From a checkpoint of a small audio captioner.
Training: cautious_adamw at rate 0.0011, batches of 128.
Data: trained on single notes of 20 synthesised instruments, 23.6 epochs.
Rows from block 6 of the audio encoder of a small audio captioner, named by matrix and row number. Rows with one number belong to one channel. Each number is 128 + 32 x the weight over its row's rms, rounded and kept within 0 to 255. All counts start at 0.
Before each channel's rows are labels from the 100 clips, of 14976, where the channel reaches its highest value: "band" is the frequency band that holds the peak. Only what is clearly more common there than usual is listed. The data: single notes of 20 synthesised instruments. In brackets: how many of the 100, against the usual share in percent.
# convs0: first 3x3 conv (encoder.blocks.6.convs.0.weight, 128x128x3x3, each kernel summed), inputs 0-63
# convs1: second 3x3 conv (encoder.blocks.6.convs.1.weight, 128x128x3x3, transposed, each kernel summed), outputs 0-63

band: 250 to 500 Hz (36 vs 12.5)
convs0.58 [149 147 190 128  76 149 106  71 139 128 162 166 140 128 153 108 127 139 117 110 144 132 118 114  60 125 126 183 128 135 135 134 102 138 158 131 125 130 139 140  92 119 105 145 118 174 140 161 170 117 109  84 111 153 133 155 123 150  70 166 149 136  88 114]
convs1.58 [172 130  66 124 150 129 101 135 118  88 151 165 120 139 159 135 104 138  90 138 108 150 126  86 167 126 142 143 125 151 125  71 118 182 171 147 199 112 115 134 163 124 101 167 114 154  95 113  58 132 183 154 112 206 123 133 135 126 199  61 127 148  73 133]

band: 1000 to 2000 Hz (52 vs 12.5)
convs0.96 [131 111  42 109  97 122 108  97 128 133  86 122  66 114  81 133  72 150 122 132 159 105 121  89 150 159 150 137 122 144  88  73 107 116  96  79 122 118 116 150 118 145 117 153 145 155 100 106 113  98 149 107 109 140 173 160  80 130 136 107 106  89 170 132]
convs1.96 [117 137 125 116 127 124 104 166 124 148   0 126  74 128 183 137 123  92 139 180 136 112 151 121 104 156 157 167 112 184 117  64 130 138 116 178 124 135 158 132 152 192 109 137 140 115 135 167  97  25 133 132 164 103 122 108 123  74 106 132  38 135 117 191]

band: 1000 to 2000 Hz (31 vs 12.5)
convs0.8 [104 117  94 104 145 126 128  69  99  96 119  57 122  91 123 147  99 160 155 144 149 120 130 150 118 123 148 131 136 143  85 134 114 108  96 107 109 142 183 131 108  92 143 149 133 137 160 137 155  31  37  97 123 114 137 122 113 162 114  55 135 149  63  86]
convs1.8 [219 139 124 121 139  64 146 140 105 118 156 151 117 120 134 122 149 125 183  86 151 167 126 156 115  51 161 154 119 105 132 168 106 154 135 103 131  67 160 145 136 118  67 120  70 147 144 133 119 163 202 117  23 141 165 111 145 127 126  99 140 167 161 153]

band: 1000 to 2000 Hz (43 vs 12.5)
convs0.11 [ 71 131  89 139 102  93  71 156 128  76 110 121  72 120 133 108 144  58 138 132 165 163 117  71 154  30 102  98 142 102 133  70 154 126  91 161 131 112 114 123 154  87 150 114 131 129 116 187  90 128 183 128 117  97 136 118 115 129 135  75 128 127 129 128]
convs1.11 [127 107 138 156 137 144 120  97 125 121  75 113 126 108 121 145 159  83 172 116 118  96 147 161  88 184 127  95  91 142 136 106 126  92  99 119 145 177 195  77 107 158 137 125 109  66 129 135 134  75  83 123 153 126 133 116  76 145  95 109 105  77 124 129]

band: 0 to 250 Hz (97 vs 12.5)
convs0.121 [108 128 128  72 149 148 145  73 136 112  86 129 120 105 129 123 120 106  77 151 123  72  36 156  80  92 103 117 115 104 126  84  99 145 117 128 104 119 152 112 101  59  83 139 102  66  82 128 138  82 119 119 120 121 143 134  46 102 125  92  60 129 153 114]
convs1.121 [140 133 159 140 191 180 149 138  92 137 109 148 164  97 146 151 123  97 132 139   0 120  96 101  88 142 146 177 124 181 146 160 192 143 152 128 143 114 109 136 134 151 149 176 123  99 113 127 101 106 132 201 131 132 111 147 144 156 136  83 103 181 110 167]

band: 4000 to 8000 Hz (89 vs 25)
convs0.16 [115 139 107 122 120  75 125 142  17 158  96 123 112 117 132 127 114 158 126 167 172 154 118 122 118 118 142 128 152 118  76 147 127  55 157 149 130 111 177 118 138  64 169 110 142 148 175 153 206 138 139 123 140  56 131 156 167  69 133  86  78  95  42  90]
convs1.16 [140 131 171 112 132 108 150 105 154  93 122  77 115 129  88 111 101 128 114 116 126  60 107  77  99 103  86  92 113  43 100 116  72 130 116 121 133   9  66  94 174 131 118 131  71  96 124 130 133 165  87  92 165 129 165  63 123 124 121 150 138 119 181  92]

band: 4000 to 8000 Hz (72 vs 25)
convs0.0 [151 139 140 128 142 140 103  84 152 214  92 114 150 135 110 106 123 161 120 107 165  99  34 129 141 153  42 183 139 101  95 137 173 114 158 168 151 135 125 138  10 125 109  58 137 131 144 119 102 128 132 138 125 117 117 141 139  95 123 127 110 119 142  32]
convs1.0 [119 116 107 135 170 195 135  71 109 148 123 142 128 119 127 127  82 162  92 107 119  61  81  80 127 130 144 132  99 133 216 103  98 116 139 131 144 133  31 125  96 132  48 162 120 133  89  74 119 126 124  76  52 161 115 156 136 120 162 154 115 146 130 104]

band: 500 to 1000 Hz (35 vs 12.5)
convs0.81 [ 67 123 112 126 111  47 184 123 146 129  91 135 122 115 107 141 149 129 109 152  64 100 109 139 122 160  72 129 111  87 162  88 131 142  62 101 153 155  96 143 166  72  73 169 140  99 137  88 101  79 149 150  98 101 123 135 145 107 134 118 148 133 121 126]
convs1.81 [127 129 126 135 146 118  76 132 131 170 171 136 120  87 111 123  55 134 190  92 104  96 175 108 141 129 126 104 148 150 131 144 110  82 108  84 130 200 118  67  92 139 140  78 133 131 177 142 129 131 129 121  88 129 138 150 144  89  86 166 133 120 105 107]

band: 250 to 500 Hz (95 vs 12.5)
convs0.124 [114 160 158 125 112  74 110  90  93 121 128 160 128 120 161 126 123 200  77 149 132 124 105 139  90 142 152 148 117 138 135 104 101  86 153 108 105 132  76 118 113  31 172 149 110 127 142 138  92  95 129 117 148 101 124 164 110 125 105 157  50 162 139 138]
convs1.124 [121 104  91 122 156  54 107 210 118 141 129 114 139  75 128 150 205 139 149 138  58 137 122 122 114 128 160 142 126 156 165 142 149 124 141 139 156 146  83  87 159 153 138 144 109  88 125 123 140  99 132 173 187 121  70 142 151 104 129 112 108 192  49 134]

band: 4000 to 8000 Hz (79 vs 25)
convs0.104 [126  93  92 138 119  85  87 106  20 160 116 148 103 172 103 120 111 123 112 142 146 133 131 142  90 136  75 130 134  81  71 130 124  10 128 138 137 121 142 122  99  24  95  55 137 140 154 146 171 127 128 111 134  91 136 129 108 101 109  67  92 131  76  92]
convs1.104 [154 108 154 160 100 136 204 103 129 117  95 109 122 187 128 119 127 112 146  82 126 117 118  84  87  62 156 142 191 174 109 122 163 157 173 154 127  65 120 158 153  83 124 134 120 128 132 116 158  91 125 161 150  93 148  94 187 132 100 129  73 108 121  94]

band: 500 to 1000 Hz (31 vs 12.5)
convs0.40 [115 130  93 146 158  99 119 147  86 161 131 135 128 114  88 138 139 110  91 146 134 131 157 145 134 139 118 126 119 133 177 147 138 110 160 148 160 105 162 144  61  89 124  77 136  90 131 129 144 139 134 119 118  73 125 121  98 129  68  64 228 119 187 131]
convs1.40 [109 158 144 129 136 128 135 111 116 122 172 134 144  61 132  78 131 135 101 106 117  89 111 180 137 141 112 124  54  72 168 145 111  71  95 133  97 136 103 117 114 217 120 100 130 133 118 131  74 165  91  78 164 123 112 167  79 171 107 172 120 183 228 108]

band: 4000 to 8000 Hz (100 vs 25)
convs0.82 [118 109 104 132 104  58  89 129 116 101 100  98 116 128  64 132 120 119 122 151 113 104 123 133 153 125 141 129 126 121 130  97 126 114 130 137 134 133 126 163  81  90 140  92 149 121 145 106 136 152 169 125 115 133  81 127 111  96 133  20 114 125  65 104]
convs1.82 [ 85 146 141 135 131 189 172 138 138 127 144 105 123 109  86 100 152 162 100 101 155 149 158 104  60 154 147 123  20  89 136 172  78  51  86  96 127 162 133 103 110 222 147 122 143 141 128 147 109 145  97 146 154 123  95 185 122 108 151 190 179 126 118 119]

band: 0 to 250 Hz (36 vs 12.5)
convs0.37 [116 103 116 143 168 165 167 185  87 138 102 149  89 112 121 156 133 108 167  92 117 114 122 108 104 124 104 134 139  99 163  95 126 161 113 143 129 145 124  71  25  82 111  60 104 123 106 102 132  95 139 159 168 156 101 109 147 112 136 100 107 107 156 121]
convs1.37 [124 144 175 146 146  35 113  97 138 128 127 148 121  96 165 156 140 118 126 129 107 160 155 127 146 116 182 132 150 144 182  78 145  99 177  89 166 102 102 168  49  48 139 136 152 130  97 134 116  88 135 146 118 122  94 103 100 192 113 114  97  87 126 115]

band: 250 to 500 Hz (58 vs 12.5)
convs0.113 [ 60 142 199 163 107 137 135 112 146 134  99  60 123 103 162 122 134 138  96 146 114 136  70 111  78  92  94 120 135 103 120 135  89  99  94 124  83 120  28 135 124 132 126 100 128 140 127  91  94  56 109 106 174 169  86  90 114 128  84 207  69 139 171 135]
convs1.113 [184  98   0 126 132  87  83 182 126 128 108  97 119 115 114 148 178 139  61 133 138  92 137 111 118 149 158 178 138 161 134  93 146 121 152 166 159 136 131 160 158 131 109 105 117  67 160 144  98 137 168 119 117 205 163 136 155  93 144 126 121 158 101 150]

band: 250 to 500 Hz (45 vs 12.5)
convs0.107 [119 104 126  60 130  88 148 127  90 179 139  88  94 126  82 119  90 160 113 144 172 131  79 137 106 169  88 138  82  96 133 106 139 130  70 101 131  93  90 122  99  97 155 130 126 118 143 143 139 128 126 136 132  94  81 152 147  66 120  28  69  88 111 100]
convs1.107 [128  96 107 127 117 111 166 165 125 114 128 116 137 104 172 109  92 166 110 173 160 152 148 112 153 110 148 140 154 155 137 124 143 132 137 121 140  38  74 150 139  72 128 136 179 164  72 113 150 160 194 145 117 136  57 111 181 148 148 109 135 113  75 111]

band: 250 to 500 Hz (88 vs 12.5)
convs0.90 [ 75 120 177 129  60  84 141  69 137 124  90 130 117 144 103 101 115 116 112 113 147 100 113 173 131 161 116 112 119 123 136 106 152 119 144 118 137 150 137 172  73 121 124 157  94 137 122 120 191  68 101  80 126   0 123 115 126 111  89 103  93 100 152  54]
convs1.90 [171 181  82 150 128  85 120 116 136 120 181 157 211 113 126 146 123 100 129  93  70 148 147 101 155  71 175 182 112 177 156 141 145 138 140 102 174 109 135 143 127 133 140 146 126 158 113  89 103 151 115 154 122 159 140  85 133 131 118 117  84 155  46 117]

band: 250 to 500 Hz (50 vs 12.5)
convs0.35 [155 148 109 136 127  83 133 134  17 159 107 105 113 130 110 129 118 180 140 154 167 100  99 110 149 138 143 169 138 138  69 121 116 103 114 100 123 132 195  99 112 139  91  75 154  92 126 160 181  85 123  96 108 162 118 151 121 113 128  51 126 125  84 147]
convs1.35 [157  87 134 124 149 109 182 126 125  40 110 117 133 164 132 117 158 113 137 144 119 133 117 124 109 100 131 149 142 159 147 114 111 153  65 141 137 129 105 147 114 143 108  70 133 196 128 105 164  80  90 149 127 124 144 109 134 178  78 123 117  90 122 169]

band: 4000 to 8000 Hz (65 vs 25)
convs0.21 [105 100 101 118 156 135 107 110 160 138 121 131 126 141 108 169 130 138 139  78 178 122 130 171  99 106  96 122  98 137 147 145  74 125 104 131 183 156 122 188 106  89 110  79  80  42 113 177 124  46 150  94 144 147  69 134 133 130 130 171 140  68 151 127]
convs1.21 [125 148 203 181  12 107 132 149 105  80 127 128 103 165 161 120 127 144  87 103 156 133 107 102 147 134 161 141 134 171 101 109 162 158 194 128 116 122 103 126 141 110 156 136 136 145 182 144 107 112 184 136  99 138  85  87 213 132 118 114 156 102 103 144]

band: 250 to 500 Hz (98 vs 12.5)
convs0.115 [ 91 119 103 108 151  73 144 158  96 126 138  87 129  95 113 128 112 139 117 144 168  86  55 150 132 118 121 101 144  95 145 115  90 122 124 115  52 145  85 128 129 106 142 189 126 135  91 151 140 122 127  95 126 152 112 148 125 114 149 102 152 145 150 146]
convs1.115 [153 201 134  93 127 102  98  92 139 106 127 126 144  92 118 126  97 146  43 123  82 126 106 147 148 142 140 175 100 145 144 102 139 117 145 114 177 102 113 154 112 117 135 131 135 107  81 111 133 150 113 128  92 151  76 173 107 123 143 132 136 105 113  62]

band: 1000 to 2000 Hz (30 vs 12.5)
convs0.119 [129 102  94 112 159 142  99 179  21 138 112 124 113 129  90 103  97 151 133 138 139 104 141 102 140 150 121 125 134 112  22 110 117 100 119 120  89  96 136 120 151  99 154 157 197 127 141 109 158 161 122 124 156 104 150 101 159 117 118  42 130 146  45 130]
convs1.119 [139  94 108 107 165  92 170 123 102 145  89 120 117 106 155 140 144 123 136  82  84  97  97  89  94  87 140 167 135 125 104  98  77 124 105  53 118  54  69 119 133 130 121 133  28 141 157 140 114 134 156 160 109 107 185  63  99 173 112 170 122 114 188 172]